config.toml
dataset = "simulated fluorescence microscopy of cells"
encoder_mlp_ratio = 4
encoder_layer_scale_init = 0.1
encoder_parallel_block = false
init = "xavier_uniform"
lr = 0.0049
momentum = 0.9
adamw_lr_other_params = 0.0017
Rows from block 7 of the encoder, named by matrix and row number. Rows with one number belong to one neuron. Each number is 200 + 40 x the weight over the matrix's rms, rounded and kept within 0 to 999. All counts start at 0.
# fc1: MLP up (encoder.blocks.7.mlp.fc1.weight, 512x128), inputs 0-127
# fc2: MLP down (encoder.blocks.7.mlp.fc2.weight, 128x512, transposed), outputs 0-127
fc1.409,156,191,212,153,225,223,130,231,176,113,191,242,222,206,274,180,149,295,272,229,88,254,332,200,178,229,259,173,164,147,226,81,264,194,217,198,309,250,106,217,256,173,202,236,243,213,274,169,227,161,206,220,198,131,233,272,175,126,169,209,142,211,128,213,161,280,206,115,140,313,236,136,225,274,161,116,243,212,175,225,230,207,205,125,219,221,217,148,198,70,203,72,309,209,317,262,247,256,183,188,146,270,251,184,102,116,331,287,36,238,105,139,269,143,137,229,205,164,202,201,239,238,159,160,206,123,126,237
fc2.409,217,224,174,103,335,280,233,277,184,278,269,207,213,160,178,268,175,175,191,98,264,194,327,155,243,129,270,144,217,182,202,215,257,129,178,209,256,203,129,202,155,212,229,175,183,167,32,239,183,164,379,212,323,94,234,190,165,221,249,169,245,181,216,147,227,27,232,261,268,210,99,258,323,175,275,172,201,230,242,216,204,94,147,171,228,206,180,215,64,214,62,169,210,284,236,196,396,273,214,188,164,210,170,277,213,211,246,155,176,373,182,171,118,349,214,114,150,152,200,235,231,300,181,200,212,175,278,215
fc1.410,207,109,181,209,143,183,288,223,253,197,293,207,145,177,152,239,323,233,233,204,216,287,156,195,217,196,149,231,187,203,175,133,224,177,200,154,219,288,223,167,204,279,235,241,163,242,280,211,220,163,97,232,228,191,138,103,218,166,196,228,300,209,278,163,303,312,162,173,217,226,227,170,246,211,246,191,195,206,233,282,180,205,141,199,221,180,125,198,258,214,223,251,201,106,208,174,168,183,195,187,191,266,197,222,176,205,115,148,170,91,115,111,130,72,194,184,254,178,255,234,190,134,188,222,225,249,92,205
fc2.410,219,186,209,184,239,231,176,230,198,222,68,133,258,162,211,229,144,248,205,215,233,228,209,162,226,248,152,233,148,190,192,196,239,168,237,309,139,176,138,247,111,196,165,223,243,256,110,208,127,148,138,175,195,245,196,228,268,233,139,236,120,173,199,161,174,139,214,243,243,134,161,236,166,219,165,261,167,113,180,214,168,196,264,113,235,177,247,199,192,199,172,184,54,236,266,124,252,163,253,170,216,234,198,189,208,195,158,192,282,134,169,222,271,150,147,158,212,208,113,141,354,195,241,156,193,195,230,211
fc1.411,199,217,188,191,173,205,207,186,180,166,197,208,223,201,194,205,205,210,204,183,207,172,186,196,192,195,200,204,202,206,211,227,213,217,217,209,194,194,192,199,226,210,190,196,215,212,190,195,219,203,198,189,199,172,204,192,207,187,208,197,183,189,178,195,189,219,204,186,192,180,177,200,215,191,188,185,217,207,206,186,204,197,209,179,226,220,197,205,219,194,193,211,185,206,197,204,194,183,195,186,191,206,199,195,202,216,194,198,194,212,181,216,199,196,205,186,193,207,195,192,186,212,207,213,196,233,230,229
fc2.411,210,195,227,206,191,189,211,221,211,200,193,211,190,189,184,194,187,192,196,195,197,201,194,213,195,208,218,195,207,194,212,189,160,180,208,205,212,200,211,208,179,184,199,200,209,181,197,206,212,209,229,190,185,183,190,222,211,191,219,203,179,198,218,204,195,182,188,223,219,176,225,193,202,192,230,198,202,184,208,180,209,208,183,215,183,222,195,189,177,201,214,201,189,212,188,197,217,241,212,205,199,220,197,205,211,205,215,198,205,224,177,196,177,188,198,201,189,193,206,231,222,187,197,174,196,217,193,191
fc1.412,180,228,186,212,174,217,187,199,188,240,188,203,183,162,206,214,208,227,205,204,228,202,232,210,219,232,200,147,188,141,185,162,177,191,186,200,234,170,230,197,201,182,207,198,236,189,203,177,219,201,201,220,220,223,200,211,160,228,210,184,223,161,181,177,238,229,237,190,184,208,217,226,211,189,176,180,200,195,213,212,167,161,187,196,158,206,194,228,211,210,197,218,211,213,192,221,182,198,186,155,180,225,212,197,211,196,222,206,193,221,191,186,184,222,237,215,165,213,157,175,237,189,192,170,190,209,223,188
fc2.412,203,203,201,210,218,184,173,246,211,182,146,183,217,236,186,190,195,217,198,171,205,192,172,216,211,204,211,201,197,203,192,194,180,188,219,186,196,196,200,194,202,209,203,201,183,199,223,202,209,194,220,204,183,210,200,165,205,193,200,202,202,215,186,197,197,177,180,223,201,202,189,207,230,209,208,215,211,199,191,191,217,210,210,233,201,228,196,218,221,194,212,211,197,185,202,194,193,211,186,219,216,194,168,200,198,241,244,178,210,215,203,221,180,171,164,173,203,230,209,231,164,234,195,183,158,186,221,190
fc1.413,199,199,203,204,198,196,196,205,197,191,196,190,203,211,193,204,202,194,190,203,196,199,207,202,202,200,204,194,194,204,195,205,198,198,198,188,199,195,203,202,205,213,200,199,197,210,194,203,196,196,207,196,197,198,202,203,192,194,196,193,192,200,196,195,205,209,194,200,189,192,204,195,208,198,200,195,199,198,193,202,193,192,189,210,211,198,196,200,198,199,195,200,203,191,203,203,194,207,192,207,195,209,201,203,201,202,206,193,187,199,195,208,195,212,204,198,203,197,198,200,202,203,203,200,192,202,194,199
fc2.413,205,201,198,194,200,200,203,195,199,198,196,199,198,193,202,200,197,200,207,195,200,199,196,195,200,196,204,198,201,201,202,202,193,203,202,207,204,205,196,198,200,195,203,206,203,198,199,205,203,204,200,198,209,195,202,204,209,194,201,201,201,193,204,202,201,194,204,200,204,201,197,201,205,198,204,203,205,201,198,201,194,207,207,197,195,200,199,197,198,202,202,198,193,209,196,202,203,193,198,195,206,194,199,194,194,200,192,200,202,199,201,193,200,194,205,203,198,198,203,197,194,198,195,205,202,203,202,200
fc1.414,147,209,121,117,109,213,235,252,294,272,239,138,131,165,251,199,259,196,189,178,168,211,243,146,108,215,229,184,212,193,176,284,233,174,205,217,121,192,210,162,229,204,231,180,129,242,239,260,258,210,292,287,87,275,354,144,196,259,123,249,234,262,216,263,159,180,184,231,129,185,254,174,226,249,205,189,155,145,189,138,214,235,165,185,226,214,151,201,179,289,226,166,169,222,216,173,196,220,136,165,171,173,162,186,204,302,219,186,193,157,273,177,147,233,184,159,199,178,216,212,266,123,153,117,233,192,207,212
fc2.414,142,213,224,224,211,236,174,138,182,180,227,236,230,166,146,243,209,233,139,178,186,149,159,218,224,276,223,184,177,221,232,188,157,198,211,203,235,184,249,182,251,209,222,181,270,238,195,242,234,210,193,193,202,135,201,163,194,196,211,204,176,161,264,146,229,223,206,209,194,220,228,218,171,153,202,258,238,254,176,184,259,167,267,166,298,219,219,180,168,199,207,133,195,223,296,178,162,150,231,184,292,231,205,146,164,199,167,209,145,263,140,254,288,140,159,199,202,238,166,119,167,181,153,106,179,211,229,143
fc1.415,251,164,189,164,209,177,160,219,187,206,232,210,261,138,211,207,232,183,244,215,212,222,234,244,291,183,226,161,156,147,221,244,214,153,244,168,136,217,214,274,194,252,182,253,221,237,289,189,206,151,116,164,112,98,183,223,186,232,184,333,176,132,175,218,248,232,143,133,200,203,273,250,98,194,138,225,159,217,322,294,178,174,174,191,173,222,154,282,196,195,162,219,269,124,257,142,235,242,148,227,268,306,183,216,266,132,167,193,108,189,200,245,272,121,236,158,262,247,206,229,299,162,206,88,67,254,99,112
fc2.415,197,150,69,195,203,146,189,242,209,205,164,136,129,174,218,89,234,191,235,228,195,299,185,196,182,339,208,208,123,268,224,122,233,209,225,232,206,178,221,302,214,230,157,209,260,200,323,167,198,182,227,223,259,205,179,184,248,211,155,194,175,183,222,214,121,145,207,218,234,201,166,249,85,211,257,260,235,239,233,210,50,213,200,56,186,196,291,188,150,208,207,196,184,153,277,178,275,159,259,196,136,205,227,241,158,157,122,192,251,191,154,199,162,131,216,218,256,163,94,183,161,219,212,153,202,225,90,266
fc1.416,188,190,205,124,176,227,242,219,235,233,207,159,236,216,235,253,182,197,193,161,191,217,250,187,220,167,147,229,158,230,172,171,185,277,176,181,169,173,150,145,209,251,206,235,232,217,220,220,210,216,223,178,179,174,220,154,185,148,202,248,199,188,155,183,229,209,179,216,227,165,210,207,180,174,227,247,244,203,207,254,204,262,219,202,156,153,146,198,153,147,183,188,197,232,168,205,158,231,186,250,197,266,231,190,152,248,200,164,259,194,196,180,116,178,216,277,182,239,231,275,186,166,224,236,143,170,218,102
fc2.416,184,203,155,179,220,173,298,159,180,221,172,306,155,200,187,259,200,236,200,149,293,233,291,215,190,239,232,171,173,217,143,244,113,147,201,173,206,208,166,170,209,171,236,232,218,223,233,186,121,294,259,186,206,90,229,217,143,209,236,211,252,209,247,162,202,261,166,276,163,162,143,290,195,134,149,156,182,218,177,194,166,193,145,206,219,224,143,180,191,177,211,218,154,173,187,175,249,207,147,58,114,198,194,275,196,221,150,226,235,311,198,113,226,249,221,222,139,201,210,182,234,165,189,211,222,223,263,112
fc1.417,206,154,230,236,169,196,197,197,216,216,177,246,183,215,221,181,215,194,179,205,169,170,199,207,193,188,200,167,219,192,171,199,225,243,223,224,165,205,216,229,184,180,194,225,186,237,199,175,233,199,196,207,204,206,186,175,184,191,213,184,208,182,262,184,190,208,190,210,224,202,221,207,184,185,175,216,202,242,201,168,239,217,208,167,194,197,182,232,182,226,214,187,215,175,194,212,195,146,197,143,195,142,185,193,191,204,180,190,252,225,204,223,178,246,202,182,205,208,206,172,191,188,197,157,201,211,216,211
fc2.417,185,203,185,191,185,184,215,232,200,197,204,169,226,176,169,231,222,174,214,202,180,199,223,199,207,209,220,219,215,208,214,201,206,184,182,200,226,196,216,206,205,202,185,213,226,186,189,209,218,223,208,203,201,206,196,182,203,221,177,202,222,181,170,180,206,183,203,206,221,190,208,212,219,158,192,204,211,202,232,230,202,225,169,181,182,206,216,192,218,181,183,216,205,198,205,208,169,217,216,214,176,214,195,210,177,185,224,183,171,188,205,207,219,179,186,185,216,222,174,228,206,182,191,224,203,175,198,172
fc1.418,225,157,227,203,227,234,183,199,228,176,205,184,163,232,239,190,209,153,202,217,200,216,185,159,231,179,207,158,157,192,193,183,225,212,241,236,204,219,195,157,186,182,178,217,190,220,203,167,225,186,212,186,198,192,234,228,201,198,206,213,162,182,190,221,186,184,188,225,180,207,164,194,147,184,173,235,189,193,208,229,199,185,190,210,217,198,212,206,212,205,177,208,179,276,174,200,231,164,241,242,258,168,196,208,189,175,173,197,174,192,191,220,211,202,204,222,244,219,230,188,230,179,198,200,167,166,236,236
fc2.418,173,210,204,170,187,212,216,246,176,219,213,195,225,199,193,187,210,164,211,199,171,220,206,187,213,208,214,225,219,205,225,174,206,216,176,239,207,218,223,195,234,194,173,214,189,221,180,205,184,216,184,201,155,179,173,199,185,244,181,227,193,195,202,153,202,205,198,195,188,184,210,200,217,206,212,219,201,251,229,193,192,201,218,131,202,165,200,229,231,207,214,166,200,218,253,214,193,151,189,181,174,201,179,203,246,185,208,213,221,205,221,184,192,176,212,199,188,186,196,198,159,180,199,205,250,192,206,169
fc1.419,208,165,265,228,136,204,257,127,236,216,282,274,281,194,155,239,267,169,257,201,203,245,192,172,297,162,227,230,212,146,245,246,174,207,135,216,199,192,142,193,173,165,239,172,168,160,174,261,171,222,224,161,178,185,181,116,257,159,194,230,189,182,167,169,246,243,120,227,150,149,215,191,161,179,172,198,236,213,212,174,217,132,207,228,261,276,188,164,177,145,259,246,204,193,264,338,311,188,237,147,209,208,118,164,245,185,145,241,109,133,226,237,183,174,149,208,245,204,198,163,239,218,176,151,180,205,213,199
fc2.419,214,225,157,228,171,205,201,219,197,186,68,206,167,200,207,208,252,162,172,170,253,156,232,129,145,142,163,212,176,207,220,174,198,93,225,175,154,193,206,164,177,243,210,258,201,261,172,176,286,157,210,206,245,253,236,322,258,172,318,221,121,202,175,201,219,166,206,164,250,199,252,186,312,147,320,206,174,267,208,194,137,102,208,208,217,232,172,179,233,174,248,254,130,219,124,129,112,223,174,274,175,229,188,187,184,205,372,231,215,251,185,230,128,278,235,261,155,135,172,218,232,179,178,200,146,203,265,163
fc1.420,218,201,246,200,177,210,209,209,214,202,178,173,220,206,198,203,188,182,224,235,192,217,180,217,253,207,186,191,219,182,182,213,206,213,178,213,220,173,223,175,208,235,207,225,215,189,224,214,196,172,185,217,216,167,195,228,215,191,206,185,203,170,182,181,203,222,266,200,191,207,221,196,215,222,204,183,174,207,189,201,197,183,214,203,180,214,188,204,182,190,175,213,193,179,172,209,214,212,201,207,195,198,165,197,210,168,208,206,216,220,154,172,155,187,175,217,196,219,207,185,189,170,186,194,198,223,208,160
fc2.420,192,214,205,191,178,177,200,222,192,217,222,178,203,180,197,218,219,229,193,195,165,199,191,224,179,205,229,227,204,205,204,191,207,229,219,189,216,187,227,243,205,186,179,197,191,176,170,180,207,214,165,178,176,210,217,208,183,172,206,208,244,219,181,192,183,228,164,194,196,190,209,228,203,204,203,212,222,192,202,170,225,171,187,193,219,199,218,211,172,185,215,156,212,181,182,187,221,173,215,220,231,218,215,182,185,235,243,166,183,168,191,193,213,205,208,202,188,211,225,239,179,194,174,196,196,198,211,202
fc1.421,181,217,128,155,198,266,214,251,277,202,254,213,246,220,188,164,208,183,220,187,180,158,177,204,185,255,161,178,175,157,83,216,221,253,168,171,269,206,219,216,186,291,214,146,175,239,213,142,204,183,200,173,181,241,178,181,213,190,135,202,215,218,222,190,197,308,217,239,181,255,211,266,196,241,238,205,102,262,183,197,182,328,230,252,157,176,216,253,264,173,153,281,176,229,215,106,143,205,192,112,258,194,152,163,155,165,270,178,233,113,140,189,190,290,199,231,183,182,244,200,160,195,234,191,130,203,110,206
fc2.421,189,210,226,301,260,214,228,185,183,169,102,149,175,227,243,253,144,289,174,195,242,223,116,198,234,152,209,241,167,207,144,251,149,184,193,252,189,231,247,209,234,185,147,207,227,257,105,258,192,245,177,172,196,173,200,271,192,192,232,219,195,193,131,185,222,175,192,175,175,292,183,145,168,184,155,173,171,175,162,233,250,105,194,151,209,179,228,201,237,233,193,121,210,207,201,194,233,190,173,229,159,230,158,231,218,199,104,163,238,120,270,151,255,156,120,220,219,179,198,246,229,175,171,148,146,174,154,216
fc1.422,181,225,206,168,141,164,204,189,216,199,201,191,156,212,258,198,201,213,225,211,183,205,230,196,216,190,202,224,225,192,179,220,229,214,229,173,219,243,172,246,241,215,229,235,212,188,209,208,178,147,208,196,233,190,187,186,227,204,170,180,160,215,157,219,230,169,209,229,207,238,178,186,151,221,182,210,185,178,219,189,192,217,214,236,194,233,166,196,180,203,176,162,218,215,167,242,160,182,209,192,195,163,217,221,224,150,194,151,190,226,225,223,202,183,225,221,230,194,229,195,190,206,169,220,206,187,204,187
fc2.422,196,186,211,177,239,200,230,217,209,184,207,202,228,178,186,201,202,185,204,235,196,221,184,200,215,185,166,190,205,218,202,210,220,222,177,177,203,187,174,190,198,211,216,199,193,209,192,179,192,242,194,222,177,191,201,169,185,206,172,182,252,200,238,196,158,221,201,212,189,224,176,192,216,213,219,173,220,174,200,176,180,181,169,188,177,189,200,186,198,191,214,237,144,208,185,194,227,227,184,184,201,220,237,194,190,217,213,196,224,220,220,211,197,233,204,165,232,213,176,188,205,189,220,239,220,229,158,235
fc1.423,190,181,179,213,164,119,252,143,170,189,180,282,149,175,177,232,152,112,241,291,246,211,213,296,240,155,197,197,291,210,225,188,193,205,243,141,166,233,206,206,243,289,139,146,237,302,159,224,245,216,267,216,193,240,104,258,191,242,206,177,125,121,235,320,404,252,170,153,210,229,196,201,269,224,274,214,229,120,151,117,142,127,103,194,122,118,165,232,228,216,235,226,184,145,251,214,107,198,180,271,173,190,137,209,216,187,149,157,142,219,192,192,218,263,172,184,194,207,283,164,160,196,260,216,189,176,160,97
fc2.423,235,173,139,137,146,224,231,240,173,179,180,226,215,263,194,184,222,290,183,190,189,247,165,165,166,252,127,163,176,212,135,226,194,264,203,153,214,186,125,149,227,143,147,207,159,132,137,235,227,196,163,176,163,216,215,148,256,184,163,215,206,187,223,199,181,127,179,318,245,191,204,239,199,153,114,84,182,263,199,233,173,323,174,203,178,186,141,238,120,196,266,166,181,289,152,124,220,212,238,365,201,189,220,157,194,225,215,225,101,154,242,144,255,189,244,207,246,161,219,262,249,163,199,118,136,259,192,235
fc1.424,191,230,208,182,327,183,143,249,240,217,182,119,176,231,167,196,150,67,152,150,274,73,117,263,270,182,177,170,237,231,169,232,221,144,82,228,76,183,231,202,207,220,249,192,208,164,216,164,143,186,156,215,198,154,176,153,230,236,168,226,198,140,246,220,181,256,220,239,280,179,199,198,268,236,210,302,228,265,153,230,198,151,198,152,133,179,149,264,225,235,276,183,231,192,208,194,112,174,293,289,245,255,299,267,228,192,146,207,167,219,154,248,219,224,150,105,331,163,160,200,96,227,196,144,256,156,226,277
fc2.424,224,151,224,62,224,179,247,220,245,219,279,281,280,116,115,142,271,258,246,131,184,403,318,219,250,177,196,134,218,165,225,219,249,176,231,235,271,216,265,230,260,194,168,184,48,277,149,229,199,187,122,241,145,144,197,206,173,172,260,172,232,224,223,228,266,140,138,79,189,273,189,218,152,239,181,174,270,211,102,127,152,236,109,320,124,134,170,90,299,208,132,249,207,241,182,296,170,108,261,115,274,161,172,206,140,239,287,269,137,232,280,312,20,186,175,172,186,173,283,245,219,243,185,317,188,235,138,271
fc1.425,190,185,233,153,226,248,139,202,387,254,220,265,181,183,172,268,277,168,191,93,162,101,163,188,165,204,238,259,79,256,150,131,171,161,193,265,109,195,174,287,293,169,202,187,161,238,183,242,274,288,175,190,116,168,304,203,231,239,188,212,241,354,140,168,151,205,83,259,163,152,198,120,142,208,283,153,236,258,177,277,47,233,347,254,186,229,227,200,196,239,200,196,90,294,150,76,179,185,162,110,175,339,168,248,104,284,255,72,220,152,260,270,228,161,264,184,259,180,244,205,178,128,89,242,277,115,148,262
fc2.425,184,190,184,301,248,199,163,172,140,154,182,176,141,209,246,134,111,211,241,170,92,233,161,216,223,251,163,241,300,120,200,164,194,163,116,205,201,200,147,198,180,202,248,207,256,245,293,232,199,163,280,241,247,186,214,236,221,188,254,223,113,206,250,288,239,213,211,24,311,179,207,199,154,200,211,226,214,197,150,176,273,278,137,186,200,231,158,244,310,219,181,211,283,170,145,289,134,220,228,193,200,148,238,190,203,108,226,258,88,307,225,256,282,200,173,194,168,173,148,203,127,192,204,186,209,175,247,166
fc1.426,197,209,221,205,203,194,201,188,186,218,203,203,178,195,206,202,205,194,206,204,201,197,210,206,195,186,202,195,201,190,202,207,200,197,197,194,204,190,211,201,200,209,185,209,198,205,214,204,216,198,202,196,204,196,208,198,197,197,212,194,203,198,205,193,202,192,193,199,199,206,198,205,203,206,200,208,207,221,203,202,199,194,203,192,204,204,194,206,209,223,208,187,177,197,197,203,202,194,207,199,190,187,207,207,200,204,210,208,194,195,208,193,180,200,202,190,187,188,192,205,201,203,176,195,208,198,205,210
fc2.426,198,198,190,200,211,203,188,207,210,201,200,187,203,201,188,192,200,201,208,200,200,203,194,197,194,196,214,195,194,199,192,212,210,191,197,196,196,207,198,196,198,199,197,208,200,201,202,204,194,202,193,203,206,206,193,185,196,205,196,202,197,194,200,198,201,198,206,198,210,193,210,198,203,199,196,198,192,205,193,203,198,205,201,199,185,192,204,192,204,196,199,228,204,202,203,205,206,222,208,202,204,203,191,201,208,184,216,194,201,200,198,211,201,198,198,205,201,201,206,176,202,197,207,202,200,205,195,211
fc1.427,253,200,227,211,237,214,178,192,181,128,209,100,198,247,109,203,166,205,217,286,159,189,190,114,292,200,156,151,159,136,98,195,235,63,181,274,256,263,193,265,259,237,269,219,205,211,254,237,204,149,183,157,136,140,120,281,202,185,257,224,226,159,144,248,213,201,232,213,212,157,208,243,247,258,192,207,185,229,102,172,194,185,123,259,239,183,255,123,277,174,196,165,174,243,300,266,233,232,222,157,234,102,204,258,222,137,220,175,225,151,136,245,181,242,170,129,210,200,168,251,154,259,231,220,196,166,167,211
fc2.427,222,155,97,101,157,147,212,70,185,207,191,225,180,211,171,314,278,293,131,171,300,114,232,190,182,202,168,202,193,436,148,166,195,163,228,131,177,185,253,149,201,207,278,164,181,402,159,208,252,220,136,190,273,253,286,99,189,185,184,172,205,209,197,164,146,184,246,128,148,275,326,149,202,193,91,52,225,191,228,174,268,305,241,205,184,74,170,221,98,177,133,198,158,141,161,203,241,75,350,33,103,157,173,128,257,175,186,281,181,176,246,128,371,96,219,241,202,195,260,296,189,165,216,248,277,109,85,302
fc1.428,176,266,268,219,239,217,217,203,236,165,212,200,255,182,180,156,177,230,157,237,176,246,201,183,285,249,206,221,186,224,138,179,213,267,190,179,196,165,238,194,194,133,215,139,178,224,205,202,154,141,218,213,233,226,160,185,229,131,195,175,191,277,164,239,191,157,208,229,218,149,226,199,190,213,176,157,285,181,162,208,185,169,143,261,181,191,130,148,198,163,265,156,148,237,230,284,185,218,174,235,203,171,153,237,122,174,256,228,287,241,221,219,216,175,180,201,188,161,186,207,184,202,185,234,251,169,220,177
fc2.428,216,168,137,148,170,224,266,231,200,199,153,187,261,177,155,124,247,265,233,190,228,155,259,242,206,229,99,197,197,216,173,170,177,49,213,158,138,223,204,228,216,179,126,178,207,239,223,246,223,202,161,192,175,185,214,244,309,241,232,213,215,207,250,259,184,257,190,219,121,186,157,269,211,140,200,205,210,166,92,152,150,172,165,151,187,227,248,215,143,208,182,236,164,156,201,232,207,138,214,190,206,176,225,156,194,219,113,139,83,206,185,168,275,142,149,198,241,185,148,181,216,234,218,239,228,213,201,206
fc1.429,148,209,182,230,197,193,209,176,210,251,183,210,189,172,179,169,192,213,210,171,198,219,209,183,185,201,183,218,183,231,173,210,192,183,212,207,221,179,197,195,212,207,184,223,216,205,177,176,204,208,188,192,211,169,172,211,209,205,213,218,213,254,213,167,200,207,232,204,225,186,217,158,222,176,218,177,186,188,194,186,223,231,205,186,222,230,192,213,191,197,212,181,195,201,226,195,172,189,213,219,180,193,205,200,219,203,198,236,205,195,218,171,168,208,221,202,154,223,232,207,210,197,195,219,185,183,206,222
fc2.429,193,191,184,218,161,194,198,206,227,174,198,214,212,212,177,186,197,211,212,182,219,199,175,210,204,181,161,202,219,203,208,184,214,190,231,207,198,204,209,196,201,211,221,222,206,194,205,223,225,175,241,212,184,203,223,212,199,204,149,203,180,214,189,221,194,199,194,206,217,199,208,195,221,208,214,179,205,214,229,194,194,195,206,162,195,172,219,206,231,199,202,232,223,187,240,195,204,213,174,207,223,211,209,190,215,212,173,157,204,177,193,193,194,207,212,173,198,171,172,166,208,197,198,180,195,189,167,177
fc1.430,184,161,196,258,179,190,217,180,186,159,154,224,182,187,250,237,229,230,211,178,167,121,189,177,190,242,190,175,183,165,206,235,174,157,189,228,251,154,215,212,204,234,191,195,214,174,191,149,160,204,184,177,200,193,228,159,183,234,150,163,202,193,233,151,218,187,196,208,243,219,242,227,154,214,231,170,208,225,161,194,232,209,222,227,190,228,222,218,255,180,223,238,202,245,148,143,236,189,204,117,157,191,205,191,194,219,184,228,162,174,218,234,190,160,187,257,212,272,187,266,182,169,210,216,244,178,196,228
fc2.430,163,205,219,227,238,171,174,218,177,212,200,222,253,202,188,195,156,194,233,225,213,163,186,246,193,154,181,215,238,192,124,240,197,104,164,224,208,212,253,195,207,186,212,184,262,213,174,203,216,228,202,175,185,217,228,207,225,156,188,193,253,191,190,139,212,214,188,211,224,208,217,154,240,202,175,147,207,210,181,192,256,177,220,239,221,231,202,201,185,196,200,193,194,189,212,182,190,202,189,162,236,223,130,191,197,170,221,170,161,272,191,222,216,204,206,213,180,199,216,191,250,186,200,180,214,175,223,187
fc1.431,170,227,177,185,156,200,244,128,207,190,296,201,248,225,207,153,124,172,209,174,280,244,142,238,238,167,223,115,237,139,124,205,185,215,235,150,199,171,249,136,311,299,279,93,265,254,232,192,145,127,254,201,240,188,192,225,190,187,238,166,222,252,202,238,316,279,263,155,165,196,212,174,265,278,222,148,159,132,179,168,168,235,149,226,169,167,158,248,265,193,284,185,98,205,138,288,141,119,231,71,237,217,262,109,132,245,145,228,169,205,168,224,98,336,221,342,178,214,226,210,225,116,157,115,186,174,180,252
fc2.431,203,253,231,249,274,202,212,102,246,205,154,169,139,213,262,220,153,158,241,211,155,221,182,227,193,146,184,240,206,190,189,187,289,213,190,255,254,202,207,281,207,201,151,219,213,198,273,198,219,160,220,251,167,138,233,182,167,159,185,188,168,200,193,189,180,190,172,153,283,174,236,211,176,196,190,91,232,176,192,197,102,172,232,233,170,266,264,217,257,197,180,170,239,194,173,222,191,235,224,143,237,204,150,185,199,190,213,244,139,219,111,132,149,239,128,141,197,188,239,163,127,190,204,235,161,248,178,312
fc1.432,193,149,219,186,211,231,243,173,183,188,163,217,143,221,178,184,226,229,195,237,193,210,217,211,235,207,143,192,187,157,239,230,132,200,173,191,210,180,150,213,196,195,183,160,223,187,173,256,214,198,165,216,248,150,202,190,244,180,198,196,174,179,220,203,222,254,194,217,188,206,230,212,197,187,197,181,243,205,161,149,212,183,224,163,257,218,188,219,162,254,211,162,230,167,177,203,238,202,212,224,212,162,231,238,207,194,214,203,244,177,188,246,134,214,253,223,201,201,146,245,180,169,178,212,196,223,191,188
fc2.432,219,175,142,216,219,173,237,201,186,177,197,218,197,223,229,177,219,195,215,160,190,170,212,190,190,142,192,191,212,206,239,237,204,211,195,209,198,222,160,207,209,170,209,213,180,166,185,241,205,165,183,198,187,228,189,235,190,209,231,209,147,208,221,216,149,174,213,204,218,189,199,169,204,220,192,162,230,218,210,191,180,182,192,246,156,230,180,205,156,196,179,148,227,153,202,187,215,222,184,158,218,228,210,209,168,226,174,211,195,230,202,197,189,200,165,169,203,227,169,213,167,213,189,213,196,210,181,222
fc1.433,195,197,201,209,190,194,206,209,188,186,203,224,200,222,200,204,188,204,200,184,187,194,215,223,196,205,205,202,216,197,176,230,201,194,199,195,191,198,208,202,192,185,210,203,202,199,202,191,196,216,224,183,192,214,202,196,165,212,203,198,210,223,223,202,200,213,207,209,193,189,187,194,193,214,190,210,212,209,190,203,187,186,204,191,183,188,212,196,186,202,212,198,189,224,192,213,190,184,196,209,215,207,204,204,195,202,205,184,193,202,222,202,188,186,216,198,208,205,201,183,210,182,199,204,214,222,203,203
fc2.433,181,189,207,211,204,188,216,194,190,208,200,216,193,208,207,200,201,194,198,211,205,220,192,197,202,215,194,194,199,181,200,225,200,202,209,189,191,197,208,207,208,199,213,185,199,190,203,179,197,184,207,191,186,209,212,213,204,194,194,206,211,188,187,193,201,208,214,220,209,196,200,205,201,195,209,189,214,191,202,209,222,197,213,169,207,210,211,195,184,193,209,201,206,183,183,199,196,203,193,210,212,193,201,200,183,194,195,198,213,213,194,199,203,194,201,182,197,212,224,214,205,174,208,215,190,193,197,191
fc1.434,175,122,73,224,238,173,256,211,165,195,224,187,219,156,198,210,232,144,190,266,179,119,239,181,189,237,246,159,191,218,184,279,187,210,249,221,145,215,202,218,196,176,144,211,252,185,208,239,158,202,135,202,213,298,115,265,142,267,219,171,132,275,124,209,251,163,313,207,241,229,104,246,301,183,175,118,163,213,150,122,218,173,104,226,263,214,208,198,174,176,155,188,197,157,179,308,180,109,200,200,211,145,185,163,178,302,231,250,301,150,155,224,187,177,213,258,199,202,171,220,232,216,217,263,214,252,205,209
fc2.434,202,235,208,278,106,138,220,155,149,197,209,145,139,243,266,296,71,273,152,218,417,182,214,193,147,216,304,182,195,177,177,199,230,172,174,245,136,159,195,190,268,163,162,233,243,163,242,280,205,206,116,169,156,286,224,218,211,234,307,200,134,184,185,210,114,252,194,118,190,201,183,205,146,297,206,167,214,221,195,224,189,224,160,212,305,220,356,177,191,228,136,152,255,195,190,220,187,254,119,188,153,203,110,189,173,196,93,126,125,249,250,190,250,232,239,174,267,258,180,213,168,208,159,178,194,257,125,107
fc1.435,163,213,185,175,93,191,255,178,187,258,231,238,195,149,219,238,231,233,183,201,229,238,190,183,166,245,200,235,228,237,241,182,129,172,204,159,281,125,225,189,220,143,260,193,184,217,194,193,204,150,265,220,173,214,159,209,181,192,216,227,167,248,116,124,208,218,150,223,176,245,211,182,180,188,190,121,176,194,190,274,261,233,210,158,153,184,232,186,265,200,254,160,175,229,180,217,137,195,205,272,253,147,240,178,235,221,133,199,127,186,225,196,242,213,171,145,243,225,190,153,225,202,253,210,147,189,179,228
fc2.435,218,188,190,172,187,231,191,226,172,194,218,213,165,221,172,215,203,302,190,190,198,210,222,204,192,177,177,202,208,166,198,174,199,172,211,214,171,191,188,211,190,201,234,209,206,176,227,253,196,221,193,216,166,187,194,175,226,192,176,218,167,204,216,231,169,238,181,207,218,175,239,187,180,216,215,231,188,213,246,185,196,242,178,209,139,194,217,252,234,217,232,197,228,209,155,166,128,209,202,198,202,211,204,211,221,181,260,185,210,227,203,192,177,209,227,173,206,188,239,208,111,182,171,158,182,216,168,195